{
  "model": "masked image model",
  "dataset": "rendered roads seen from a driver's seat, with toy cars, trees and houses",
  "train_examples": 145000,
  "image_size": 32,
  "crop_scale_min": 1,
  "horizontal_flip": false,
  "translate": 0.12,
  "rotation_deg": 5,
  "method": "mae",
  "mask_ratio": 0.75,
  "loss": "mse",
  "encoder_arch": "vit",
  "encoder_norm": "rmsnorm",
  "encoder_norm_position": "pre",
  "encoder_activation": "gelu",
  "encoder_head_dim": 64,
  "encoder_fused_qkv": true,
  "encoder_bias": "all",
  "encoder_qk_norm": false,
  "encoder_parallel_block": false,
  "encoder_moe": "top_k",
  "encoder_drop_path": 0.1,
  "encoder_num_experts": 8,
  "encoder_moe_every": 1,
  "encoder_expert_mlp_ratio": 0.25,
  "encoder_experts_per_token": 1,
  "encoder_shared_expert": false,
  "encoder_patch_size": [4, 4],
  "encoder_layers": 12,
  "encoder_width": 320,
  "encoder_positions": "learned",
  "decoder_width": 128,
  "norm_pix_loss": true,
  "decoder_layers": 2,
  "residual_init": "none",
  "optimizer": "adamw",
  "learning_rate": 0.00087,
  "beta1": 0.9,
  "beta2": 0.999,
  "eps": 1e-08,
  "max_grad_norm": 3.0,
  "gradient_centralization": true,
  "l1_shrink": 0.03,
  "max_steps": 33500,
  "batch_size": 256,
  "epochs": 59.1,
  "lr_schedule": "cosine",
  "final_lr_fraction": 0.1,
  "warmup_steps": 3350,
  "weight_decay": 0.1
}
Rows from block 8 of the encoder of a small masked image model, named by matrix and row number. Rows with one number within an expert belong to one neuron, the router's apart. Each number is 128 + 32 x the weight over its row's rms, rounded and kept within 0 to 255. All counts start at 0. Numbers have three digits each.
Before each expert's rows are labels from the 100 images, of 14848, where the router gives the expert most weight on average: "top examples" is what is common among them. Only what is clearly more common there than usual is listed. The data: rendered roads seen from a driver's seat, with toy cars, trees and houses. In brackets: how many of the 100.
# router: router (encoder.blocks.8.mlp.router.weight, 8x320), inputs 214-319
# up: expert up (encoder.blocks.8.mlp.up, 8x80x320), inputs 214-319
# down: expert down (encoder.blocks.8.mlp.down, 8x320x80, transposed), outputs 214-319

# expert 1
top examples: vehicles: zero (66)
router.1:130141102135143139101138122135129148099123157154116117160053123176121155097189157076149070148170124120122167098154173091120151118021097145117118106177077096230130114130138103127126128134071074107104134084081132138186091108172077167112114105030111147075117136147109074172158125080109084138137139110102094167113183090114
up.0:152079137127130255117181000128126138128154133129017242122130196127125130215129162127128123102124124145031134121175128124134131123123130126131255132064124128133108091132121155131132130127138138128128128125132131131123172131134128128137127104132125125109135127149127127126142130217126128130129129128129126128122128126118
down.0:127128129129078124129115153127203124126126134131121123000130131155127129161128129126131127136128128130146136124131123127128125119131116107137132063126129125193132152149128126130128128130131129126128132138141127197128105121130145127132124255120129119133128129147125138131129160129200125206127193255148227238149134116154
up.1:129133129127125129134128086128127132123238129125129136255130128156128127128241130130137129126129127128129130124106092207116127127091129128127130128127127126182125128130126130128129126173129126130129126130131129109127130131029127124131125082129123130121125115128125127128126128127130127121128128121129191147121129130130
down.1:128126128000137134127142130127128127155104120127062129125139255126129127128128127191128124128127128074137128128141127129128130122129129128127095097128130128025127130128128127128128150105128130128128128130130127128127129129125128128143127129140128126127127133122127128127128128127129161128141128130127098122126059131201

# expert 6
top examples: truck (94); vehicles: two (86)
router.6:166067110207094106143101150208142090171113095122155116081109119127115122128100235145159089093126081098147102119175141131062174116185131129146104135145120120126117189096091139107140163184179106179115140083134123173136078147149113145104160125107130125170159135170171107113085099134060081122091080105151135058109104124084
up.0:135000146130072131130132130129128135127130128128127127127130114126122115142128128179130255126135116112129148128124144160126128136128129129127130125129127128113126129021132130130131128129125129129130170129127127127134209147128135128140119125126127127000140109159129120144114124128128129110125134128000127129127140128096
down.0:161126126128125128129129126130127128131129135118056127129124128104130127125134103124113123130136100123130122127130044128128160129128131132128129166121131131127129132127126131180129129125126128127115130125127126129136129132167118128126134132125128128129127129125126000123130146116132130126120126128129125158128068131130
up.1:130130129131085128125088122128130134125130127125122128127131124128125122139121129126123103128128126131128129127125132124123129123129129129127108129129123127138127149128126142122130132137129128126109183133130131000130087128129131126124198130128134124132119126126132130126128130131124126136128000127050122156058131132148
down.1:136126129099126127130128126132126123131129132137130122129130125022129132127133125141130255124133132128128130104156130255133128130130129127133126114128126128132120126134128130130134127131127128131127130127197128130125144138124136125124093126131128129127122137141130128118123126128133131127220128126130130133141133128133

# expert 5
top examples: tree (70); pine (58)
router.5:114109152070145117069150070120141221116156133123118124173144153152146135139130128112091153082166143108139119128140144139113165105088109132103177121151177138145101070190119114148095181087095153178100121118161129189086255133087152132131113099218150103096048105156099151135199166129221148152148189146077134133188130171106
up.0:126128128122129128129068131098164127127052127176255120129128134128130126126127132127126128130123129129128127126171128092196129128127127032124129120130133126127139127132121149126127127122128128133129130128223129132130129139125125130109127121128128198125126094051128129128128133118128128148152129145128129125135121127021
down.0:130140127055125129125132127129126106137077175031126128125126130159129181139126128127171164082149132129127126127181135131129130128145082127138155128129128125127131129131126098131127128128126128127133129127128122129151128130142097127129145148130141128027129228129129129133125126180128132129160128012130127000095128125046
up.1:131111130130128133129128127128125131126000128128149128128132140129127125128107130126134125127112132126127124128141133127130127131134130119130127130126130129126150129128120130130129125126128125133130129126132129131128129139127124128133127118127125129127126129124122128129125128133128131129128127192126126034147127125079
down.1:139128128255131125090128126130128129128142129127168129096130130130125128129127130128127130134255127127126124126130131128129130125135100128128255129129128130128051127130125125126128130134129121127124126128128130156202130129129121128127131130130127128130128131126129120125125128128130130096128129123128127127160135126125

# expert 7
top examples: bends left (98); vehicles: zero (57)
router.7:090135189206123152218162109128079151150065195154113151129149171109141133143127040174176105106044184081119140101113146138134059090182140130095100059104114117079116142079140132131163138194139141140085147161128143135152097159090107100131113150134087143078148140107102111103146122151124134127139143157118144143137087139184
up.0:130142188124170176107174123129126151126120100152255130130129092129091130136131119110216185129099150157142126130144116133130140111076112110131127145121104117111135183119130083142125000126123158131169136179114142127177081117050124097091169130162142112110134130110091112102127127145135102140125130123123121136115134107138
down.0:136147145171062135085090151113101182124130174108115126122138097126144146117101128129145083113054156121143142126083159128122122129124157101171100155136153118190149187131135143121154244139149130069136144135115138115137173133139119143146162133085115138115134226118104135119112124162125098135109129099094117115155124118128
up.1:127128132127128125118134123129127202141130128044126129129131073133126127143127129134121118127165129126111130129130208125128133131124126130128122151127128132036122131124094007130138130119127128129126128255128129128163132130127127088129129132129134129121131124130139128135142126255127126128122132124125126126132124127132
down.1:129136120135120147120123128129126094074165125124126171120119126125124130113118126131130123132134132147148123128130063116137125132129218128163103129124127103134123225124119125131130127129126131130123119127140128120041046144131129126144128105140130133138128125132126129131135149000128136133134128126131129133125123128128

# expert 3
top examples: solid white line (51); vehicles: zero (47)
router.3:088165114073138153141092132128142026093192100103048142102174002097148054135149102153103097154153125255108090151125099129178128196142109144116182137130096122131104154119103143156138120100183135150172084106151120035141114126131143120154124138205129138178161142119096161100116200130100164080140115130129154130085119132113
up.0:128126127128135127129129129128128000128131127127129128129129128100139128133124125128117159128128130179059127130125049130131130130131127131130130198097125128127133128103129127128126095132137128128128126129108128125122060124126000093130128129255129132098133131127126126109127128131129128124128128171003128228121127128126
down.0:136128129119127130121053000132126064128130130127097104047132123138134128130148127096128070127137129171128115130128117132128127128128118128127129000182128130135131132123124128129127128131126123126123120000145124126128110129125125127129127131127131128116150189131122127121126135132123139130126123128123128097126128129124
up.1:125139127125128129128130139130129139097127129128128128129128132114127107127156130125126110133130127134128087086164124128127130131127130127127144128128132126128118084133129130125148075126099128125133128132129130129134127125132136126123128255126212128129126044109126109113127127134149127052098201123130140130129126132128
down.1:130116131126135128128129132147135136130124131128129129126127129131133129130058128185172129127128050128129126133125130118129124129128127128133128126133169122226123129130127146162129128125119151128128128127130131134130127131135132129128128090128125129133125126113126128129126255147145129127087125133127128128129125126127

# expert 0
top examples: truck (100); vehicles: two (96)
router.0:203141127180122141089095148058141120131093135127093152142138180091115132148153174090114194088085127110134089122093113146167055090207118095171136134148196149049174092197123127118082130147120151080216124144143153182091136167157134106126128102102159134226114158175132164133136161125245102134131153107188128088152171111112
up.0:124119127128129132115121127133128129169126101230129184127131138128125128129128252203085128127128131125129128133174125129136118130127128020129100129128136120128163117127126127123128128132116149179129124128255156129127131128129131131136128129152102133129123134122160126128130129126128128127098131128131128127127131124196
down.0:225125128033190125125129127127126131105148129129133048128127130224127138129127100130126127139128128246255131128131128125126129114076127130145128129127119109187128255125125113127147131127128127128095126116129130126128129124129123120130136127132129127131127129130131128133129127128129160144129127128128056121132193127123
up.1:130126129109123124073128131117129127126127127128127127128126127052130129128129128125130128128040129129113126127126131129145132127128128128129168125128128131126128000150158126127127110125127175126125129126248126232125255132122129120115159056255128120126129129132129095120195129129128129126127125128129131128126128196080
down.1:098128129154057107128123133127128129255130131119130128127129129128130129128128128133128128127130123125083130128125128145128130120130121160128000128129129131127161149126133127139148132123128128128130131128127128126123126123128137129132109129130164114131128128178128127128137125126068127128131128079128119227104128126133

# expert 4
top examples: vehicles: zero (30)
router.4:088137117081114096183164120097170192144141100113125128149134132111091149128098080142143155155127166114119180152150108132116087182115170103161093189121107110092132106084138142125146100105075158089076177211105094132141110115092140081131141152138120149057168129082161093125091054144048128188094140104122104176106117103180
up.0:126125042094071129129133127133129132062126129117128130203128131126168127128114129136099129126128092127121132126131125131134128129127127129128128128131121128102130128122127127129151255130142130047130063127127127126128136121127127125132125128155165128131128058127129127114125134127129127137126119135129150121124129130129
down.0:129128128008127202133127129124127125150129124044131241126128130125128073131124128127129130000126130131128125128115000130129129132099125128129128129126127128131125128136131117130126129128124128193128126129128128128129132127134129129127132131131128125161146126132129127022128114123128128096127153124138122127133130129123
up.1:129127123127129126129179164127127150000125129048126128127117129129183134125128209127125128129134088128106130129128134131128150128128128126150125128128127128130126127122129128128127128092127127128193126129130128129180129076127047000130138134136129129127124084060128130126128126137128129130117084127114130108132132127129
down.1:120112127126126128130126124128131139160128141134120129130124127125127117128130130130170148125123190110126131066128128124126130129136094048135126134126128084131129129131131001131129090138135126084125123127137128126126126126128131138128134128197129132140127127128128112126133254059124125084161129129123129130126133131133

# expert 2
top examples: straight (64); snowy verge (60)
router.2:108193117075156132125145143127122061094169090125249085122147139125145121141113092175087163202131155093106114158068081150162157128107142142094106103106122157114121156085163116153156082083184127124157137125138139053124101076147154140137109160174130073112133112084118160140113113161141194081146079187095134173135111145150
up.0:126110135230109126128136003143177128130141130124130132128125126122128128136130125127138134028127133125117131128127142128130120128127109128140141124255130103128146127130128125126128125134126122127118102124131129127132128128128255127136133091129126128170128121167125129162142127131126077131214132128132127133123130128126
down.0:129139131123128246128120128133125128133132126125209130130127113129128129116127130129132120130124128144087127129130173126123199125129124133080133125128124125113129126128122129130124128123129131137130123124131130127102127126132135105135094127120128149118128129136129041126130126113143129130130127125123129124127127149131
up.1:127120123138126143099136102128126165125041133140129121137132105137127132131124129127133128131128131148125165128135121126128116131152129128141125126127127086130126125124092114130128212137126129123123117129128124120149120244124129127084150128130117135130133125123134115129130124126130126132131129160130128129111124133112
down.1:130127126121129255128160128126125132125128136096130255128126129126128131128125126134194075128130131123128255130082122130126075138131128126126129128124134124122108151126183076123117124125125128130096133140130145127200131029129127125143133125128132128130123112131152132110133125174128130138129130129130129148120136128181